Rows from block 5 of a small image embedding model, named by matrix and row number. Rows with one number within an expert belong to one neuron, the router's apart. Each number is 128 + 32 x the weight over its row's rms, rounded and kept within 0 to 255. All counts start at 0. Numbers have three digits each. After the name is the row's rms in percent of the matrix's.
Before each expert's rows are labels from the 100 images, of 14848, where the router gives the expert most weight on average: "place" is the part of the image that holds the peak; "top examples" is what is common among them. Only what is clearly more common there than usual is listed. The data: rosettes with rotational symmetry.
# router: router (model.blocks.5.mlp.router.weight, 4x128, trained with AdamW), inputs 0-127
# up: expert up (model.blocks.5.mlp.up, 4x256x128), inputs 0-127
# down: expert down (model.blocks.5.mlp.down, 4x128x256, transposed), outputs 0-127

# expert 0
place: top centre; bottom centre
top examples: pinwheel
router.0 102:059107115107135158148101160127138140094119145120185158180118176110163098100111151158148197189129075106096052092160149074155102138190154161138111131076106118087160105120119169097079111134164109135139084141120151138113171148127172104149123088165141062100153140153166114173149104130149114170168152171098185176074146153144215126160127132102148134153093142085096139104135106118078100112163
up.10 110:126171129142159142073155115142154146098174127154122133152173118123095091134185069084122126147092162096129108147156123169082098075126122127161129140171114088116125064100086153202119124200108059058132125110116119171139108096156114143123117101186050066167170080099109170059142126086148133109094107144154095081184138111101101133109133132170125102157171110133133141125124118091150101181163
down.10 116:174183138154130138114158151133121095096094078105154103182164115113134172141132190158153123150092105178087103119108122163135086141079186107116163123137111118138157156119174164068136160086142128063125140129185148091106078113113154128076121121058148157133150091087127115145131096111133119162126135118134147138139114164083113141194170115138160139197056171118152154135131130126043228145098
up.11 099:120139052119162125130157105132179111077087135147132087140164110113115089175110136097125092120154163113094135162158119173151113187130163145101112119128126132152154125124117057103134198133096085144095125094075134128114128185159115187095148124161187101115077065136144106142064187075200085095073103087189165124161118142162187100081105115140113177136146111135137152096145141160107167144128
down.11 108:138166126149095190153151197107084139161057189111113185121089097106167077144141183084143099159136129131172155098127141091081167164181112130200170097118081170144085167104121053085193108158129107112156131173145116138157143130144122108143128195151079125102162114107172151125144139137140110136116175143142126122115155113109151141173112138138112179176093101108195084113148091132154142090143
up.12 139:076090054105148112130120086110176122090105123169140152157030133157175106133134102126121104125128122111099087163159124135135148173137136100146110048104088173036186168146152186118108146167151085092151138100157118124135123125142132121082108147123120128176168123102075144149116133152164117100137126168089159202087110162156132147085112158173130130153094172166100140162133148088134174070082
down.12 129:149145100204097095096095178105120118130143103091152128086155115078131113078185126111128198115139132164115098141146164164097150112135113112122151143095062142158131119121063102156162099136115078097106145175175185155193075102155137131103150145174092144167158171123097096143173153117125125156154158046109199132063153143173140141153157138143154154182116127115168119148162125058101105121151

# expert 3
place: top right
top examples: pinwheel
router.3 097:102128118120103112174126149136183076129103163157087137138101164102083100127156118105149187143087085104150149103174107160104134105162160164119120162054122146136162134117119131140146169113152117161135129113097152161147151123114190082202104144090136093150133088086101165086091191101255140077113164160095108092099114146096149142129187185156099146132141138135113148123150159097134092171077
up.10 130:080102102145160111075150155147094158094123066132137173155110097117135122149166104135170101115066127165127095195111120139146135127165185107149097120089046107187150126110153118118159200092113101142137138041160079137159126157096130101109081127131153089179137154128153126160094153068061099149090142162097118182159129106077146140145143183173152081137131110126188128127157110130094122091091
down.10 130:131142165152095132175137104128173180107104067138074165190125156108146118137153109180077161089122139129086073165095189139064085139163109150073103136120138158128064109119141106203168102146069173099133163166124183126158084085140109090142135152092131083082113120106059109117133151155118164101094107071143126130137187104147156094161127116150157123179081120152159132089108102143135127094107
up.11 100:117103146085157114122098146134094161127132147094156134099133097096083081128153100163144112133052159184169067117091146101096170112189133144195115100187078101085140107143065162148127166150147126108113114170107126173121151116138151100154123147138179106197047109139120155097049133141132104134101134121165107119078146105109150160100068154087164054127168162175161155116128104093128124130094
down.11 103:122100129155159100099191083191125156144128072092098136151114118136118129145135112071124136133208083186114117152114099112108127092142143124109149101141120150088128229136155099144114152171133090151111165086125121104171089042167077123088089162113206134072095135129111171116134129133138111134165128122141103138178067138147136163132070152153082178088143119181180104144145136099156171105149
up.12 122:156079130165125154126111184098132063110110087130143135173163109131106138165193045123114106140109120063161119114144097096147113119175108126135079143051135169149140130129124113155134112147111092088202163146141081067146153144158114086125186131147090084120111117123040172116082114145137113130170184105125152171174098198143140141114103125106174151172132098169146106158149071145155098133141
down.12 114:101072142105143115213120133177135125123081118131122096131135113121157141176165139099100187096143193187107122118133152077147084167094171128135146139096110175028086109099100137117156139138107104096116083162066139117217124128100129141104110160061151175106165136123165138109131132125091149167098156056138144197142173126140149150138113165189128076155122116152187141131132105141124117150116

# expert 2
place: top left
top examples: pinwheel
router.2 084:105131127102091089123155149140140130113111181109168144170121122164052131109113129152110135102136086087169048087078119092098086143154167078118133040078123101105143195121097166153135139153101123142163102143053153148123142125090113147107160132135149080121145201137125124168077121164245123150131153134141124124157131133143068133147083136154128110108160061123096185092153123113138118107131
up.10 112:165116125124084102133113189052121190100122079169114120168166136112117165124099098060161099090117166089123066122137153095127143172181175129133116115135127133078162145137167125143110100134135150113161101115101102105098149102152070074113185172143100118085160152146108121146141125174161035108134092091100181178078107099111141169168154191155067082086147141109127154157141105147130121127139
down.10 113:163105079125168063102075103171193140137179117143064108121145069120126115148156172093086085142159147092163115136157132188152103144147077168096120080170141131108143079103151076113138123129112100086063182141111137176091147118029085126124081161134136120114141100099108105134158148146163060086138137127151163116133112155157143113146149138061111155139100115124067101152144104138105103107178
up.11 077:127170102155104085158122088131132149132053200155120112149077112141114123103152066154130139149120164101119135119067147128086156133161159089140154133125140124072147151160172194117139145186122068085106103127127056080089112154124194159122127137156115140143123205073123158136152152103169140114086123130126127087173138115059101089136079134159099067129112124155129133164070159163160192134097
down.11 079:109125129124081154140151074167126087126148152140129124103103140174100130126150071148093123089102136153079162131142122137178101084119095105130131114121109073079168121090145092202139134119136097137144098087150109172164125130157165182163149079138137103102170106205142179152034165057166137111100123131184095104088153111140139108156099217134047138161147162137112151158095109140133113126086
up.12 104:166107165137129132120168080199067141173134079118145112188094219076166099145144189109153151165134141101125074135182112058116102162091102128155136124124091107125091164128170105112120077155095104156077117116109126138199129102193126159117137150137135095130084065142131159119069131138120130116114114145106080101104166144150177142154147053093099099132141132147068103104127142088120123166124
down.12 102:105105143133123171196142155140120141145103121095180147111153092141107148209120140204177154093133113107116176116126206177062108141134120183129190166148074072079118190091158159125138086155172118116121165131138094096105082154128075129122102115137138194111125104153130109117121106164123103113168201110124154086174107101149173172120127126129141106128125163082110102134131081089174110129080